Weights of a small image classifier.
Model: 0.924M parameters, depths [9, 9, 9, 9].
Training: muon at rate 0.0021, 4900 steps.
Data: trained on dashed paths with two dots that lie on the same path or on different ones, 2.1 epochs.
Rows from block 33, named by matrix and row number. Each number is 128 + 32 x the weight over its row's rms, rounded and kept within 0 to 255. All counts start at 0. After the name is the row's rms in percent of the matrix's.
# conv1: bottleneck pointwise conv (model.blocks.36.conv1.weight, 64x224x1x1), inputs 135-179
conv1.0 107 [186 104  77 127 112 131 112 176  99 129 136 124 164  85 124 161 138 157 131 119 159 165  83  59  82 196 197 138 169 115 130 203 114 199 121 193  77 130 136 181  69 113 113  98 171]
conv1.1 095 [128 182 140 156 104 123 144 160 113 150 158 162 117  97 119 117 190 144 139 118 141  63 131 108 146 178 132 178 101  97 117  97 134 167 114 133 160 175 137  72 100 148  96 179  89]
conv1.2 100 [106  82 136 134 151 141 222  98 135  70 184 151 142 105 175 164  92 189 135 137 118 173 126 162 126 100 143  97 147 158 101 111 123 142 124  95  68 156 104 111 118 107 139 108 163]
conv1.3 107 [131 169  80 100 176  68 137 125 146 181 154  91  86 175  97 146 130  78 120 112 113 154  83 121  87 161 124 123 150  79  92 112  52 142 125 148 117 159 113 143 121 139 120  83 138]
conv1.4 103 [167 153  43 151  70 174 118  46 112 154 178 113 124 135 166 205  82 114 157 154  95 135  85 106 109 149 143 186 162 141 132 131 183 181 165 116  76 125 134 164 143  82 118 121 147]
conv1.5 095 [134 140 145 144 104 116 141 136 108 221 142 165 143  72 144 105  98 170 175 137 112 156 124  59 149 185  91 133 100  99  58  83 118 132 154  97  94 105 131  65  92  73 100 123  99]
conv1.6 104 [ 99 139 142 106 151  91 123 160 118 139 152 169 142 148 162  91  81 112 132 131 130 104 150 135  41 140 147 131 194 106 153 119 120 203 132 120 166 128 129 119 148  79 125  92 131]
conv1.7 099 [131 171 132 100 109 153 147 115 138 123 120 118 165  90 137 146  83 113 124 101 121  90 148  92 132 172 135 184  87 199 137 179  85 187 116 128 131 111  60 163 123 144 165 103 131]
conv1.8 099 [111 143 139 152 107 105 113 121 179 117 132  89 146 141 137 195 124 129 124 120 181 219 187  99  78  70 207  65 183  88 158  95  94 152 141  92 129 183 144 175  89 105 171 124 108]
conv1.9 104 [ 73  88 183 192  90 127 125 133 100 108 136  97 103 156 146 109 104 109 160  94 133  97 139 117 121 140  99 147 178 138 136 139 140 126 168 150 107  72 142 121 107  94 182 116 109]
conv1.10 099 [155 137 126 150  99 108 110 172 193 128 101 163 141 183 144 110 189 178 147 104 148 122 109 144  69 168 135 129  70 144 131 106 115 134 167 150 150 166 119 122 102  58 111 131 120]
conv1.11 096 [129 170  97  90 178  60 105  88  60 145 155 141 164 169  73  98  54 147 139 147 137  96 170 167 127  90 153 126 144 170 100 211 149 158 140 107 126 165 180 153 143 176 138 129 179]
conv1.12 096 [109 106 125 114 148 166 117 147  95 115  78 153 132 138 111 136  56 118 142  53 127 102 128  91  74 124  97 100 128 129 174 155 163 143 118 118 162  70 122  74 107 105  94 108  82]
conv1.13 104 [133 173 132 163 138 119  95 119 135 135  90 181  63 137  93  33 153 118 113 188  96 103 174 135 115 145 188 172 180  95 142 120 150 129 154 121  71  94 124 112 100 108  90 120  81]
conv1.14 102 [ 52 139  79 119 109  81  90 126 131 169 154 198 176 143 168 121 121 140 147 108 153 150 116 135 134  91 158 117 104 122  98  90 129  93  83 129 169 106 122 114 127 157 139 112 153]
conv1.15 101 [149 159 143 114 120 126 128 125 147 122  58 107 111 122 151 132 143 120 128 225  74 152 120 177 126 152 108 166 191  94 148 144 166 197 102  84 180 116 183 128 146  58 141 112 196]
conv1.16 098 [118 183 123 101 113  81 147  73 121  91 134 172 132 158 114 130 117 176 173 186  94 165 132 129  70 186 127 190 158 150 138 121 126 134 129  85  70 125 142  69 101 141 188 132 136]
conv1.17 097 [ 62 126 149 131 134 207 123 121 139 108 110 190 172  36 158 159 143  98 111 104 160 162  97  79 170 129  91  58 166 131 102  91 126 139 134 126 161 145 146 147 164 185 155 156 149]
conv1.18 108 [124 108 122 154 156 123 153 158 100  89 110 122 108 170 148 134 143 133 146  80 153  42 171 105  88 103 113 158 135 108 121 102 107 110 168 161  90 134 165 150 171  99 119 112  92]
conv1.19 093 [ 91 130 110  61 168  95 142  87 112 155 132  73 175  83 136 128  87  94 159 155 134  62 164 102 216 155 125 161 104 137 115  68  96  95 159 161  86  71 148 135 124  53 122 131 131]
conv1.20 093 [170 106 123 144 119 137 106 164 133 105  72 114  83 110  95 137 172 161 183 102 113 110  79  98 125 184 155 114 191 125  76 186 155 134  75 126 233 109 137 121 119  89 128  65  91]
conv1.21 098 [144  87 175 156 162 184 163 132 168 127 133 107 181 131 132 143 121 113 179 154 167 163 147 114 136  97 117 141 161 113 128 144 111 172 110 130  75 100 113 131 129 149 186 102  90]
conv1.22 098 [173  93 144 111  74 128 129 175 125 142  90 162 126 144  68  85 106  92 140 103 133 106 175 105 176 106  81  93 168 164 179  97 114 129 130 170 130 114  67 152 124 137 132 114  94]
conv1.23 099 [ 55 137  93  43 143 136 141 119 137  50 142 193 172 112 140 108 140 160 163 103  98 132 101 106 151 167 150  96 125 176 106 128 162 151  77 131 130  57 131 190 141 175  74  76 188]
conv1.24 101 [142 128 108 132 127 174  95 152 109 150 120 151  81 106  93 158 148 169 169  78 110 152 147 154 131 129  84 134 134  90  96  68 138 115  95 169  80 143 201 121 138 119 102 139 132]
conv1.25 097 [136 158 164 167 118  93  77  94 161 106 124 192  91  98 158  98 177 148 148 131 142 121  84 205 167  60 113 119  43 174 156 127 125 132 118 140 158 108 138 120 125 174 135  88 137]
conv1.26 110 [173 160 102 130 109 183 139 159  75 151 153 154 139 109 129 126 173 176 119 180 109 109 187 107 125 134 104 103 103 155  84  79 105 109 103 135 114 185 140 134 150 184 116  61  81]
conv1.27 099 [194 129 164  90 113  91 151 135  92 129  92 140 153  90 172 138 205  86 168  81 169 154 127 171 143 110 165 147 132 140 135 119 131 129 181 101 165 188 131 150 120 110 189  85  99]
conv1.28 100 [119  67 121 194 130 138 115 148 107  38 159 127 112 162 134 127 101 114  73 137 146  95 123 174  84 109 132  93 210  90 150 142 164 107 149 177 154 183 196 110 147 132 169 122 155]
conv1.29 102 [124 122 115 122  77 106 150 189 101  98 166  80 122  90 136 103 119 102 152  74 126  69 100 108 128 138  90 144 127 109 172 142  90  94 200 119 186 143 111  85 208 163  94 164 116]
conv1.30 101 [114 140  68 121 114  82 139 113 134 128 118 114 110 104 166 155 108  85 130 182 161 216  88 156 107 166 108 128  93 136 189 113 199 229  73 106 160 168 218 107 141 128 156 108 131]
conv1.31 098 [177  93 116 128 102  55 124 171 129 131 153 154 128  93 172 185 111 124 105 114 153 112 106 134  63 187  98  82 132 212 113 136 117 111 103  94 152 114 125 151 113 115 128 109  73]
conv1.32 103 [154 176 199 115  88 133 118  90  87  41  94 118  89  94 205  52 106 132 118 128 159 160 120 118 116 156 211 141 165 110 142  74 120 139 143 158 125  97 118 116  98 118 123  71 189]
conv1.33 102 [161 107 106 119 179 104 119 138 141 150 158 123 172 113 120 196 145 142 140 144 163 127 160  59 117 123 177  80  63 149 116 132 111  74 144 122 121  65  44  88 103 147 102  86  74]
conv1.34 095 [164 131  87 205  83 181  62  86  78 157 136 110 132 151 152 164 144  81 131 137 111 165  96 136 172 115 102 147 135  85 146  99 162 124  90 150 144 124 164  92  88 113 122 151 122]
conv1.35 102 [110 126  95 123  69 138 202  92 114  58 138 162 148  95 113 130 124 138 148  90 136 162 113 144 129 131 142 158 130 105  76 153 143 164  91 103 157 124 109  97 109 149 155 190 165]
conv1.36 115 [138 119 125 116 123  95 158 141  86 128 105 123 129 113  93 154 164  79  54  52 156 126 132 124 109 110 104 135 114  90 104 121  73 120 100 185 118 159 109 129 112 203 172 147 156]
conv1.37 100 [151 142 176 154 117 125 112 111  95 210 146 175 168 100 144  99 146  86 139  83 140 146  94 179 106 127 191 144 160  92 137 105 109 141 122 131 160  82 156 126 167 119 135 175 107]
conv1.38 110 [127  66 212 101 109 128  93 133  68 109 108  96 105 102 185 175  67 100 102 114 146 137 135 145  98 145 137  58 115 146 169 143 106 164  98 129 140 122 127 129  85  85 134 126 187]
conv1.39 101 [115 156 155 125 101 130 156 150 124 145 189 167 209 155 118 125 146 134 164 118  80 127 102 129  94 125  84 196  90  84 135 165 143  99 110  90 120  72 107  87  90  77  89 168 200]
conv1.40 111 [ 94 135 162 133 119  75 114 126 172 173 111 100  63  65 153 118 163  54  99 154 108 119  90  91 153 128 124 179 136 143 142 117 164 131 109 106 149 110 141 173 164 108  98 103 119]
conv1.41 106 [143 110 138 128 128 155 100 156 154 139  80 115 195 137  75 101 132 202 115  59  81 114 101 141 167 145 110 160 142 146  88 102 125  96 135 121 123  92 159  59 184 104 141 140  49]
conv1.42 091 [118  76 140 152  89 208 130 134 166 121 161 166  98 131 134 122 157 161 154 124  86 137 133  78 116 121 138 141 143 132  76 126  98 159 117 131 163 108 111  59  62 140 144 184 133]
conv1.43 097 [102 137 155 129 140 121 142  60  91 149 197 185 139 150 154 171 147  82  94 141 169 115 113 113 119 168 132 100 142  86  90 156 137 147 129 131  80 180  88 138 119 115 162 181 169]
conv1.44 092 [157 174 116  97  85 127 126  99 150 134 128 100 132 134 110 128 112  89 138 128 123 112 152 128 147 104 136 103 149 147 195 175  74 219  83  93 107 122 126 147 109 109 147 108 105]
conv1.45 098 [130 130 104 162 186 163  61 140 122 130 132 169 126  87  63 141 150  86  98 134 108 175 159  73  95 120 117 128 146 131 112 111 133 176 167 146 120 141 155 155 150 131 110 152 127]
conv1.46 098 [119 123 115 148 169  56 166 107 145 188 106 202 143 152  74  47  93 166  93  99 119  73 158  76 167 167 135  79 102 153 155 215 129 150 142 113 136 188 192 166 134 160 131 177 109]
conv1.47 115 [147 114 148 109 167 173 104 105 179 135 119 147 109 148 158 117 178 166 121 151 158 171  66 173 139 111 186 122 120 119 111 183 113 145 125  81 113 156 158  67 136 111 112 105 103]
conv1.48 101 [108 120 163 164 103 148 158 151 113  88 122 112  81 185 141 131  89 141 118 160 158 106  88 153 171 155  78  84 107  93 142 138 110 124  73 114  38 159  89 147  98  91 126 125 141]
conv1.49 092 [177 120 138 110  95 162 176 105 125 159 118 116 142  89 122 144  46 142 148 100 123  89 132  77 123 137 119 168 139  87  63 107 113 131 133  89 137 104 138  84 152  96 115 111 121]
conv1.50 095 [141 119 117 159 129 163 164 137 149 101 145  84 152 100 111 121 122 108 101  52 113 120 165 107 109 145  88 112  82 126 134 139 104 173 165 152 127 159 106  73  85 137 144 147 123]
conv1.51 097 [ 83 143 133 113 113  99 134  95 176 161 137  54 127 119 160 135  98 128 116 153 129 139 124  74 151 106 100 114  51  64  97 106 169 128 167 138  55 115 146 138  70 166 110 121  71]
conv1.52 101 [115 115 104 155 128 107 122 104 147 111 140 185 104 100 113 159 128 118 156  77 154 144 124 103 121  98 200 128 208 134  91  95 117 113 129  57 142  87 148 146  91 209 151 126  98]
conv1.53 097 [116 188  70 126 110 157 140 157  91  72 124  89 115 163 103 103  93 107 109 174 148 103 143 205 119  52 156 170  85 174 168 140  91 132 111 146 100 159 140 162  92 109 136 112 144]
conv1.54 090 [ 94 181 163 183 119 123 147 165 163 133 170 137 141 134 120 160 146 183 148 141 168  84 119 138 141 158 196 150 130 100 108 128 119 103 144  91  84 143 119 150 110 127 161 189 112]
conv1.55 107 [ 63  85  92 152  67 100  96 160  87 105 124 155  68 166 170 144 131 115 132 168 158  99 162 148 131 161 102 147 109  96 124  87 159 125 112 188 109 152 213 161 128  59 119  83  88]
conv1.56 096 [200 119 110 140  69 122 134 215  79 132 117 119 129 167 126 118 156  66 158 202 108 132  56  85  63 100  91 133 123 117 139 169  62 118 125 140 154 133 113 167 144 154  88 208 209]
conv1.57 086 [ 96 125 106 124 102 214 156  79 114  54 126  94 222  96 122 122 145 138 137  85 128 145 134  99 202 149 171 181 152 146  53 161 104 142 129 134 106  99  77 167 107 113  68 111 168]
conv1.58 094 [160 153  84 126 165 182 159  85  95 195  99 133  73 113 107 150 120 150 128 144 164 174 151 118 111 159  77 123 146  98 142 122 156 111 105 130  90 153  77 109 164  43 138 135  81]
conv1.59 106 [115 115  63 157 166 138 148 133 100  99 145 138 158 123 118 122 123 106 122 151 143  91 162  69  92 209 103 130 136 102  70 108 148 132 140 123  60 139 124 137  84  74 179 148 127]
conv1.60 107 [157  84 121 117 172  84  78 147  66 103 134 124 102 139  35  84 110 176 160 144 149 107 166 115 157  92 139  77  93 166 159 123 115 110  58 127 123 174  92 139 163 156 147  66 105]
conv1.61 101 [121 147 127 139 105 148 169 131 142  87  99 135 140  76 127 198 121  99 142 129 165  77  83  97 159 126 126 122 161 102 164 111 170 158 158 135 109 111 164  92 117 122 153  89 231]
conv1.62 090 [128 179  86 193 127 175 137 197 122 218 148 175 164 149 117 143 179  99 112 172  84 107 120  81 130 130  99 158 162 132 115 145 177 138 152 125 123 130  98 129  81 199 158 180 161]
conv1.63 092 [176 135 141  64 121 181 126 121 163  89  96  71 107 205 121 141 166 150 157 148 152  90 141 147 153 102 133 135 163 127 102 133 138 177  83 159 125 117  96 119 133 159 173 124 144]